config.yaml
arch: "unet"
model: "spectrogram enhancement model"
dataset: "songs of 200 made-up bird species, synthesised, often over outdoor noise"
train_examples: 39062
gain_aug_db: 6
noise_aug: 0.002
n_mels: 64
hop_length: 160
input: "log_mel"
win_length: 512
task: "enhancement"
loss: "charbonnier"
norm: "batchnorm"
hidden_act: "gelu"
pixel_unshuffle: 2
widths: [48, 96, 144]
blocks_per_level: 3
block: "basic"
attention: false
upsampling: "nearest_conv"
init: "orthogonal"
residual_init: "scaled_by_depth"
optimizer: "adam_atan2"
learning_rate: 0.0016
beta1: 0.9
beta2: 0.99
max_steps: 20200
batch_size: 128
epochs: 66.2
lr_schedule: "wsd_sqrt"
decay_fraction: 0.4
final_lr_fraction: 0.01
warmup_steps: 1010
weight_decay: 0.03
Rows from block 10, named by matrix and row number. Rows with one number belong to one channel. Each number is 50 + 10 x the weight over its row's rms, rounded and kept within 0 to 99. All counts start at 0. After the name is the row's rms in percent of the matrix's.
# convs0: first 3x3 conv (model.decb.0.2.convs.0.weight, 96x96x3x3), inputs 76-79, a 3x3 kernel for each
# convs1: second 3x3 conv (model.decb.0.2.convs.1.weight, 96x96x3x3, transposed), outputs 76-79, a 3x3 kernel for each
convs0.37 096:41 49 42 35 33 33 40 32 43 55 57 73 49 48 52 37 36 42 47 54 56 45 51 53 42 46 52 30 33 39 41 45 47 47 49 48
convs0.38 097:31 48 30 48 65 49 57 59 60 61 68 65 44 46 47 59 55 48 45 48 44 38 42 35 56 60 57 47 44 42 51 53 56 47 56 59
convs0.39 103:59 58 54 54 54 52 30 25 32 51 52 62 51 50 53 38 33 36 40 45 44 54 57 60 25 29 39 42 47 44 42 46 45 37 43 36
convs0.40 100:41 71 44 39 51 62 65 63 55 39 72 47 38 43 49 50 37 38 75 71 57 49 40 55 42 50 51 46 46 46 54 70 58 50 56 67
convs0.41 105:55 39 43 46 35 51 49 45 58 47 36 31 61 62 53 58 58 52 52 65 48 46 34 38 52 44 49 39 50 42 37 44 46 26 39 37
convs0.42 104:52 60 59 39 51 49 41 55 56 59 60 63 47 48 57 60 61 65 34 30 32 39 39 50 41 44 56 55 63 58 47 53 46 44 49 53
convs0.43 105:40 30 38 33 33 41 16 13 42 59 63 59 37 34 36 44 43 36 52 48 50 41 48 48 48 55 63 48 45 48 41 39 38 33 31 29
convs0.44 107:58 62 54 51 54 45 54 56 52 61 54 61 50 47 44 49 41 35 48 51 48 47 49 46 55 54 66 32 51 38 51 58 45 50 57 43
convs0.45 095:62 59 62 62 47 51 62 47 42 50 54 52 61 62 54 75 57 53 41 44 49 20 48 60 51 66 69 61 68 62 47 49 47 53 42 39
convs0.46 101:69 72 72 49 40 42 45 35 55 50 47 39 52 50 53 48 56 53 62 58 63 51 44 26 37 34 23 41 46 45 44 45 36 57 54 42
convs0.47 105:43 50 42 38 47 47 44 39 42 45 54 58 39 58 49 57 55 51 45 47 41 55 51 47 49 53 51 46 37 42 53 47 62 36 38 46
convs0.48 104:24 13 30 41 33 48 52 47 53 64 83 60 41 44 50 48 48 52 39 36 45 42 51 43 61 60 59 35 36 39 49 52 47 55 52 53
convs0.49 098:53 58 55 55 58 49 58 54 49 54 57 67 51 45 51 43 39 37 48 55 55 33 51 53 51 55 57 57 54 56 68 66 73 58 56 64
convs0.50 105:51 49 47 39 47 42 69 58 59 57 57 50 43 50 53 24 34 23 61 58 47 33 41 47 81 64 49 48 50 52 39 49 51 42 51 53
convs0.51 094:47 53 45 35 37 39 41 47 39 42 38 40 51 59 64 38 56 56 60 48 31 57 49 35 68 58 42 50 54 60 52 60 47 44 49 33
convs0.52 106:50 55 48 47 42 49 56 51 60 41 37 38 45 46 41 76 72 74 39 41 41 41 42 41 58 64 65 54 52 55 48 44 48 67 62 60
convs0.53 104:49 43 45 54 48 49 49 39 49 42 52 55 39 44 47 41 37 49 48 42 42 54 51 48 32 34 43 59 54 58 49 49 50 36 37 33
convs1.37 095:58 76 76 38 54 60 39 53 68 65 64 70 50 50 59 61 62 66 33 44 45 39 50 48 46 57 59 60 64 70 54 56 63 51 55 63
convs1.38 099:55 51 43 42 45 49 37 48 51 48 45 56 46 38 47 50 45 50 56 45 47 44 45 43 38 46 44 44 46 46 52 49 47 59 53 50
convs1.39 084:49 48 57 53 60 68 35 37 50 43 57 72 46 55 71 37 41 49 44 52 60 48 58 66 37 46 57 50 48 45 54 50 48 64 62 60
convs1.40 128:44 64 25 45 35 50 47 37 50 48 77 50 50 42 48 50 42 46 61 99 73 46 38 40 50 46 55 44 60 50 48 47 49 48 46 48
convs1.41 094:61 42 54 59 53 51 58 52 51 42 42 57 51 54 54 43 46 50 45 46 56 49 44 43 54 64 69 40 49 72 46 47 61 45 44 58
convs1.42 103:55 55 54 52 56 60 68 74 77 55 45 51 46 41 51 53 55 60 36 30 24 44 36 36 57 49 52 50 55 50 49 51 49 48 50 47
convs1.43 093:64 58 54 67 48 53 53 53 50 45 44 43 52 59 56 44 47 45 62 42 46 58 48 56 59 51 62 44 39 46 55 48 51 57 53 54
convs1.44 097:52 46 47 60 55 38 53 50 39 58 51 42 47 46 41 58 58 56 67 51 37 55 46 33 62 51 38 30 48 63 36 48 61 43 52 67
convs1.45 121:59 50 53 70 46 43 63 50 38 56 49 48 51 45 50 36 30 43 31 36 41 54 52 51 50 46 45 53 54 57 48 51 52 48 52 50
convs1.46 107:46 41 48 42 49 46 39 38 36 53 50 45 56 47 46 72 70 67 57 38 55 51 47 60 53 50 56 48 49 48 45 50 50 58 71 68
convs1.47 117:66 51 59 57 64 69 53 65 77 38 33 59 44 52 52 18 25 27 54 31 42 60 54 53 42 46 54 53 52 48 59 54 48 55 50 50
convs1.48 101:63 65 56 55 38 51 48 55 48 58 41 38 47 58 53 45 49 46 69 46 46 41 44 40 50 50 54 50 34 46 52 41 51 50 47 53
convs1.49 093:45 52 44 27 46 50 28 42 46 56 51 59 49 38 47 64 61 58 49 54 60 34 43 52 48 58 49 47 55 57 50 52 54 44 44 45
convs1.50 099:52 48 37 33 50 45 26 37 28 59 52 45 41 33 36 59 44 43 65 61 61 20 44 52 46 51 50 55 49 43 50 48 47 57 52 50
convs1.51 113:37 29 38 47 44 49 53 53 54 30 15 22 46 35 36 59 53 47 54 37 41 56 49 53 55 46 50 42 43 41 46 50 47 55 60 56
convs1.52 086:45 55 42 51 51 49 69 62 63 55 56 56 56 51 46 66 56 62 48 61 55 50 54 52 61 52 57 69 69 65 54 48 50 38 32 35
convs1.53 094:53 55 61 55 54 66 46 36 54 58 53 56 59 50 53 45 36 34 52 52 56 54 48 54 46 42 52 45 46 48 50 52 52 65 72 69